config.yaml
arch: "jasper"
noise_aug: 0.002
n_mels: 64
hop_length: 160
input: "log_mel"
num_classes: [36, 3]
depths: [2, 2, 4, 2]
widths: [96, 112, 144, 176]
label_smoothing: 0.1
grad_clip: 1.0
steps: 5800
warmup_steps: 290
Rows from block 4 of a small sound classifier, named by matrix and row number. Rows with one number belong to one channel. Each number is 200 + 30 x the weight over its row's rms, rounded and kept within 0 to 999. All counts start at 0.
Before each channel's rows are labels from the 100 clips, of 14848, where the channel reaches its highest value: "top examples" is what is common among them. Only what is clearly more common there than usual is listed. The data: Morse code for random letters and digits, with fading, noise and interfering tones.
# convs0: first width-11 conv, stride 2 (model.blocks.4.convs.0.weight, 144x112x11, each kernel summed), inputs 0-111
# convs1: second width-11 conv (model.blocks.4.convs.1.weight, 144x144x11, transposed, each kernel summed), outputs 0-143

top examples: speed: slow; reverberation
convs0.1,282,162,206,245,194,154,201,200,204,201,157,197,191,145,215,188,165,211,230,249,194,233,200,157,197,194,160,279,181,204,189,245,142,200,180,250,210,209,210,203,166,143,186,187,201,192,215,197,171,192,169,221,215,146,238,163,184,155,213,126,189,187,175,274,197,209,229,167,225,145,157,197,167,185,189,215,220,198,168,173,183,218,165,206,224,191,237,183,177,216,214,182,179,199,173,241,168,173,151,199,221,208,172,168,194,179,160,215,166,194,202,165
convs1.1,168,224,198,175,92,232,161,170,205,200,199,235,153,150,178,202,231,192,176,200,247,207,194,163,169,268,196,220,192,154,202,171,163,152,208,187,215,192,200,207,183,189,208,195,156,266,237,232,166,198,217,147,214,222,220,181,184,168,193,170,153,248,230,224,123,175,232,155,206,186,196,198,174,179,172,200,207,188,199,196,189,205,192,169,179,192,203,214,241,194,192,212,169,142,190,191,222,149,230,221,173,164,243,170,205,197,204,266,252,209,215,184,252,169,207,199,200,158,173,218,177,204,217,199,243,158,225,210,200,243,200,194,182,175,174,140,190,171,222,210,194,218,212,123

top examples: speed: fast; the character "4"; the character "j"
convs0.136,234,178,182,187,215,178,173,190,173,176,234,218,239,245,241,164,148,168,214,213,207,194,237,220,188,225,206,189,164,191,215,232,237,228,180,152,179,174,162,133,239,221,226,180,195,233,193,209,186,195,218,228,271,181,199,252,212,237,192,218,226,253,180,214,237,191,258,201,262,195,187,214,189,196,195,309,198,175,107,213,184,197,227,172,205,214,192,185,211,209,224,210,209,148,213,219,201,181,178,241,205,198,207,188,201,192,158,190,219,264,183,195
convs1.136,195,240,108,173,154,153,147,174,168,155,182,210,186,206,170,185,208,171,177,167,210,185,154,194,225,213,188,181,183,193,173,186,207,207,232,209,202,190,179,153,195,197,172,227,191,225,196,213,166,169,192,119,228,185,223,96,194,198,183,177,205,175,188,190,195,199,180,175,161,222,141,200,175,228,192,181,219,201,203,234,203,178,146,179,186,206,224,193,195,178,183,140,189,173,200,177,168,170,220,204,157,179,185,202,138,200,175,184,202,232,197,198,147,173,167,166,177,148,146,214,158,232,203,122,220,166,186,167,185,169,160,138,159,204,170,180,187,167,157,183,234,201,185,197

top examples: speed: slow; tone: high; reverberation
convs0.61,181,223,193,241,223,235,208,154,206,187,139,217,215,196,164,196,224,148,176,162,184,225,145,188,155,200,215,177,211,173,200,168,227,189,255,177,186,193,229,192,223,197,178,203,178,177,198,195,214,231,177,173,165,180,269,202,220,150,225,268,231,169,208,218,171,229,236,214,242,198,180,218,214,164,212,195,132,198,149,177,256,125,190,213,174,235,221,151,189,204,175,195,195,249,175,224,201,232,209,190,171,189,112,194,212,163,174,224,187,179,182,226
convs1.61,185,166,241,206,260,207,206,201,200,226,258,192,239,179,204,187,187,163,193,223,184,150,211,225,200,195,259,220,196,236,164,202,222,197,271,216,204,194,218,303,207,218,202,267,222,218,164,199,222,234,241,212,236,164,192,218,220,172,210,197,230,238,228,199,214,177,199,201,199,200,209,218,184,208,169,173,183,188,231,251,205,209,237,196,194,225,205,245,209,184,180,210,198,209,195,156,256,152,220,211,265,165,169,212,251,237,199,205,224,240,197,213,174,231,241,199,227,228,213,187,183,222,173,261,249,216,231,221,225,213,234,247,194,155,220,271,216,117,177,193,229,235,192,226

top examples: speed: fast; the character "o"; the character "w"; first character: o
convs0.2,202,174,226,219,193,176,230,194,242,184,184,135,156,134,259,198,228,214,192,224,208,244,209,234,198,197,186,216,215,202,213,224,200,203,180,204,214,210,212,183,217,171,210,161,118,201,208,218,192,209,152,218,139,175,180,92,182,114,180,202,224,175,211,213,180,196,210,165,206,120,206,233,208,232,179,163,239,202,209,203,179,212,199,218,172,177,209,228,196,214,211,162,185,175,212,217,193,219,144,144,183,189,264,170,174,216,177,181,220,215,224,200
convs1.2,199,226,212,205,192,160,162,226,211,239,214,201,174,203,194,253,166,192,182,230,200,205,241,224,196,236,189,183,175,166,220,218,168,204,250,225,180,238,206,185,240,222,232,215,243,229,209,241,238,179,173,185,231,227,205,219,192,178,223,147,150,210,259,222,229,202,169,216,244,235,181,170,190,154,169,230,209,174,174,176,205,248,200,181,197,223,226,133,235,199,240,219,223,151,189,199,142,219,237,201,177,173,185,198,215,185,174,157,205,209,230,268,203,229,181,156,216,181,237,177,208,178,167,227,240,143,245,249,244,222,226,245,211,215,246,176,193,175,131,149,229,188,168,144

top examples: speed: fast; tone: high; reverberation; the character "4"
convs0.51,189,184,232,225,216,221,183,145,146,225,188,226,214,205,213,167,220,135,213,190,141,194,225,205,232,205,197,174,216,200,201,218,197,249,196,143,203,136,176,192,174,245,221,159,175,242,189,200,229,188,146,211,118,208,215,133,230,132,192,237,220,172,215,155,226,170,216,223,218,157,228,227,207,172,212,152,200,121,165,234,216,199,215,225,171,174,203,188,226,233,221,203,179,250,189,202,213,220,201,182,223,225,216,200,248,221,209,163,225,175,212,210
convs1.51,196,217,202,203,197,174,204,258,228,178,154,203,141,259,249,216,237,221,155,219,237,217,191,197,193,274,174,226,173,234,219,212,218,222,199,160,206,207,142,189,197,211,172,203,217,209,229,244,179,216,149,172,206,245,254,161,194,251,217,180,206,178,184,227,184,237,116,261,276,137,207,236,223,172,215,227,271,281,199,236,227,231,156,178,254,210,213,215,203,183,204,222,181,167,202,221,147,198,191,208,185,202,176,222,230,191,210,192,198,213,161,175,188,235,166,190,217,213,211,185,231,217,179,240,236,191,227,202,195,195,169,252,206,222,176,185,200,190,172,195,195,194,217,200

top examples: speed: slow; tone: middle
convs0.26,239,108,202,239,212,154,143,153,195,158,192,167,210,165,224,176,181,200,181,229,207,218,191,227,198,185,165,187,191,191,214,245,161,228,146,160,207,202,179,198,217,190,221,179,177,191,203,182,207,201,154,198,152,167,209,124,158,143,156,217,188,173,213,183,208,203,153,190,172,135,188,237,204,254,207,174,207,182,191,209,210,161,168,211,202,223,199,215,190,219,176,201,185,188,233,207,160,203,139,210,188,228,240,192,156,196,112,195,149,208,202,220
convs1.26,195,209,222,137,155,187,162,212,188,218,205,151,163,194,203,216,217,144,194,203,154,224,192,181,189,217,161,221,179,154,191,209,140,159,230,236,197,229,216,227,197,220,204,183,264,225,185,215,220,186,177,172,191,242,232,211,204,175,234,178,199,237,199,244,190,235,212,250,254,217,205,199,170,171,188,243,223,198,164,153,228,149,206,187,229,187,223,194,242,116,217,191,176,119,209,194,220,212,214,185,170,244,240,205,198,188,164,246,201,230,212,174,248,197,177,182,165,214,205,206,195,210,236,171,245,208,260,238,180,198,198,251,152,209,204,137,169,189,172,194,244,173,207,137

top examples: speed: slow
convs0.129,193,206,137,230,209,195,151,182,158,155,182,186,153,206,244,159,156,178,204,165,178,141,215,216,192,187,199,212,187,199,194,213,175,273,243,149,188,181,143,189,149,181,212,217,214,205,181,157,190,130,175,218,209,166,180,209,143,190,196,220,211,239,215,188,217,229,174,191,202,236,210,156,176,220,234,225,148,186,123,223,166,183,210,211,208,198,212,180,199,202,209,285,194,209,206,192,192,203,154,248,165,195,177,204,212,189,153,231,165,154,213,197
convs1.129,193,192,216,154,230,261,175,155,175,207,183,200,173,205,194,207,278,218,160,163,220,156,207,184,177,230,195,219,264,217,207,168,182,170,190,159,188,228,251,188,177,208,184,182,190,204,210,220,179,203,204,218,229,142,228,190,234,243,208,208,162,165,213,217,149,205,183,167,209,184,159,208,175,191,168,163,216,178,150,239,132,180,221,152,186,191,197,191,165,188,102,201,154,204,187,231,273,186,176,249,223,205,197,159,215,248,185,195,271,225,178,147,204,144,147,204,205,178,162,202,174,211,215,193,183,175,214,216,182,198,244,211,174,176,161,187,168,171,198,239,207,196,185,211

top examples: speed: slow; tone: high
convs0.52,142,170,204,187,168,167,192,203,201,221,172,198,120,159,156,204,186,215,194,195,241,202,191,198,222,168,185,183,176,231,219,191,167,248,190,182,201,190,205,183,168,90,157,192,255,209,224,232,156,211,182,157,159,200,200,167,149,173,206,150,188,210,192,195,198,198,178,177,165,189,230,138,167,220,167,199,205,199,184,231,150,178,216,199,233,230,188,243,172,214,214,212,201,178,216,182,190,183,146,221,127,150,146,211,152,181,186,187,183,217,182,174
convs1.52,204,174,159,201,232,195,266,202,217,150,200,211,213,126,276,205,157,211,211,217,208,173,205,206,179,184,151,166,196,224,225,160,200,220,157,201,176,209,189,183,172,184,207,178,180,116,177,206,213,147,198,199,153,200,226,179,194,194,153,201,174,187,150,144,164,163,182,176,180,174,174,106,231,162,228,183,160,229,173,179,240,210,180,291,176,190,190,174,183,215,203,245,204,195,179,213,198,189,169,199,266,140,196,196,215,176,166,190,189,145,187,198,193,185,166,148,214,201,176,208,220,210,169,209,198,199,191,182,216,152,174,152,220,179,207,164,191,213,224,216,174,165,229,203

top examples: speed: fast
convs0.119,204,174,229,201,216,182,227,205,225,213,226,136,176,190,213,158,184,271,202,227,198,195,192,196,214,168,200,254,196,190,222,219,179,213,150,204,220,218,187,197,199,183,183,166,140,183,242,158,211,217,167,225,155,170,179,113,134,179,158,244,199,162,182,195,196,128,221,190,143,143,226,216,193,237,192,148,219,210,241,223,173,219,172,171,200,153,195,199,180,183,196,182,191,200,197,182,173,185,163,153,204,184,281,196,189,208,172,192,218,238,178,172
convs1.119,191,226,275,154,170,200,160,215,194,235,236,177,156,177,238,216,198,191,119,204,171,179,233,205,158,216,158,200,206,146,214,153,175,179,228,209,176,230,208,110,179,207,214,172,226,163,170,171,197,190,95,217,211,198,172,252,164,214,190,178,182,170,212,270,170,223,168,169,221,218,203,223,183,145,158,207,215,184,163,189,226,189,194,165,204,179,182,168,251,165,235,190,208,181,207,182,176,175,174,196,175,188,179,175,204,214,163,211,216,217,215,173,223,217,169,164,183,164,229,187,206,183,170,184,231,133,212,238,211,219,212,245,224,218,204,156,189,232,164,222,193,178,225,176

top examples: speed: fast; the character "2"
convs0.98,204,255,194,219,174,219,237,195,187,202,161,177,233,194,188,196,227,208,200,181,252,235,204,210,154,131,203,163,152,207,183,176,203,197,214,261,170,266,183,164,191,177,148,175,151,188,257,168,197,220,191,209,195,191,155,186,192,151,253,217,177,135,174,231,179,172,211,165,196,203,210,252,168,217,169,207,163,237,208,211,176,186,230,260,151,157,173,193,149,177,152,161,198,229,165,217,205,216,194,162,194,184,223,174,193,218,226,232,186,242,184,180
convs1.98,200,212,226,214,229,140,182,218,212,192,174,227,195,221,212,233,170,153,199,222,147,169,203,183,245,210,183,191,183,214,186,195,169,269,203,225,190,203,163,178,187,196,188,222,158,203,170,198,154,225,146,207,249,175,206,189,175,229,201,179,221,188,256,232,203,171,209,252,159,204,157,228,194,204,198,208,206,231,207,234,207,198,206,149,171,204,190,228,236,155,215,131,226,263,252,212,121,220,183,187,230,175,173,233,186,184,192,160,119,205,106,186,174,164,218,163,172,196,208,154,177,202,227,197,205,211,186,196,196,126,174,215,174,210,192,198,177,144,173,170,208,178,220,237

top examples: speed: fast; the character "9"; the character "8"
convs0.68,207,185,197,183,194,188,178,144,203,197,158,161,189,175,197,172,152,148,144,143,179,209,148,234,207,178,189,153,220,200,229,198,218,168,178,182,206,243,159,187,216,214,189,184,184,156,233,237,185,219,185,172,145,149,213,192,193,154,224,216,232,124,178,166,156,164,214,171,207,212,214,240,205,179,223,192,209,206,166,236,209,147,205,265,195,165,178,140,218,249,160,150,179,208,198,224,158,216,182,161,179,183,172,168,216,179,151,196,195,197,221,236
convs1.68,190,186,245,178,168,246,170,141,227,205,224,246,209,209,216,172,163,216,159,138,229,144,206,212,161,186,244,212,219,204,202,185,195,188,216,189,207,226,202,236,145,190,178,253,206,232,167,169,202,245,202,231,235,162,189,246,230,237,191,213,199,163,214,240,166,183,200,189,164,198,238,206,211,161,184,162,180,131,220,217,128,187,270,194,194,188,192,155,205,196,152,183,166,207,223,204,248,168,181,185,264,202,128,191,244,192,186,213,256,210,192,175,214,189,170,194,235,235,253,195,211,200,179,212,159,165,226,247,204,218,242,216,211,159,185,204,192,160,199,201,172,221,157,228

top examples: speed: slow; tone: high
convs0.94,179,188,191,158,182,161,197,121,182,187,144,152,208,198,223,179,252,163,171,211,175,237,203,224,176,190,187,152,206,182,228,133,252,200,223,180,214,204,186,156,231,202,199,183,169,194,189,205,225,231,217,156,166,215,219,239,231,166,199,215,230,151,181,182,167,196,170,181,202,216,215,214,167,175,218,183,205,202,222,205,231,105,233,195,175,231,135,167,177,223,189,192,219,237,195,233,210,197,173,167,184,168,116,174,209,210,155,209,163,154,182,193
convs1.94,163,192,200,248,194,270,169,146,254,194,279,232,232,216,227,186,172,217,208,205,201,177,238,199,200,200,248,168,161,217,165,250,206,188,213,219,220,209,210,231,189,223,202,222,167,188,184,183,221,231,221,161,219,167,159,116,252,191,199,207,240,214,172,210,170,224,253,206,165,242,141,187,210,197,157,170,191,154,248,205,168,225,228,185,171,216,176,239,208,184,209,194,201,214,233,167,284,171,199,194,249,175,160,217,230,181,229,179,250,183,209,192,221,193,226,216,235,198,206,167,212,201,217,252,237,222,206,191,225,197,187,208,222,190,237,271,210,172,206,192,215,213,196,269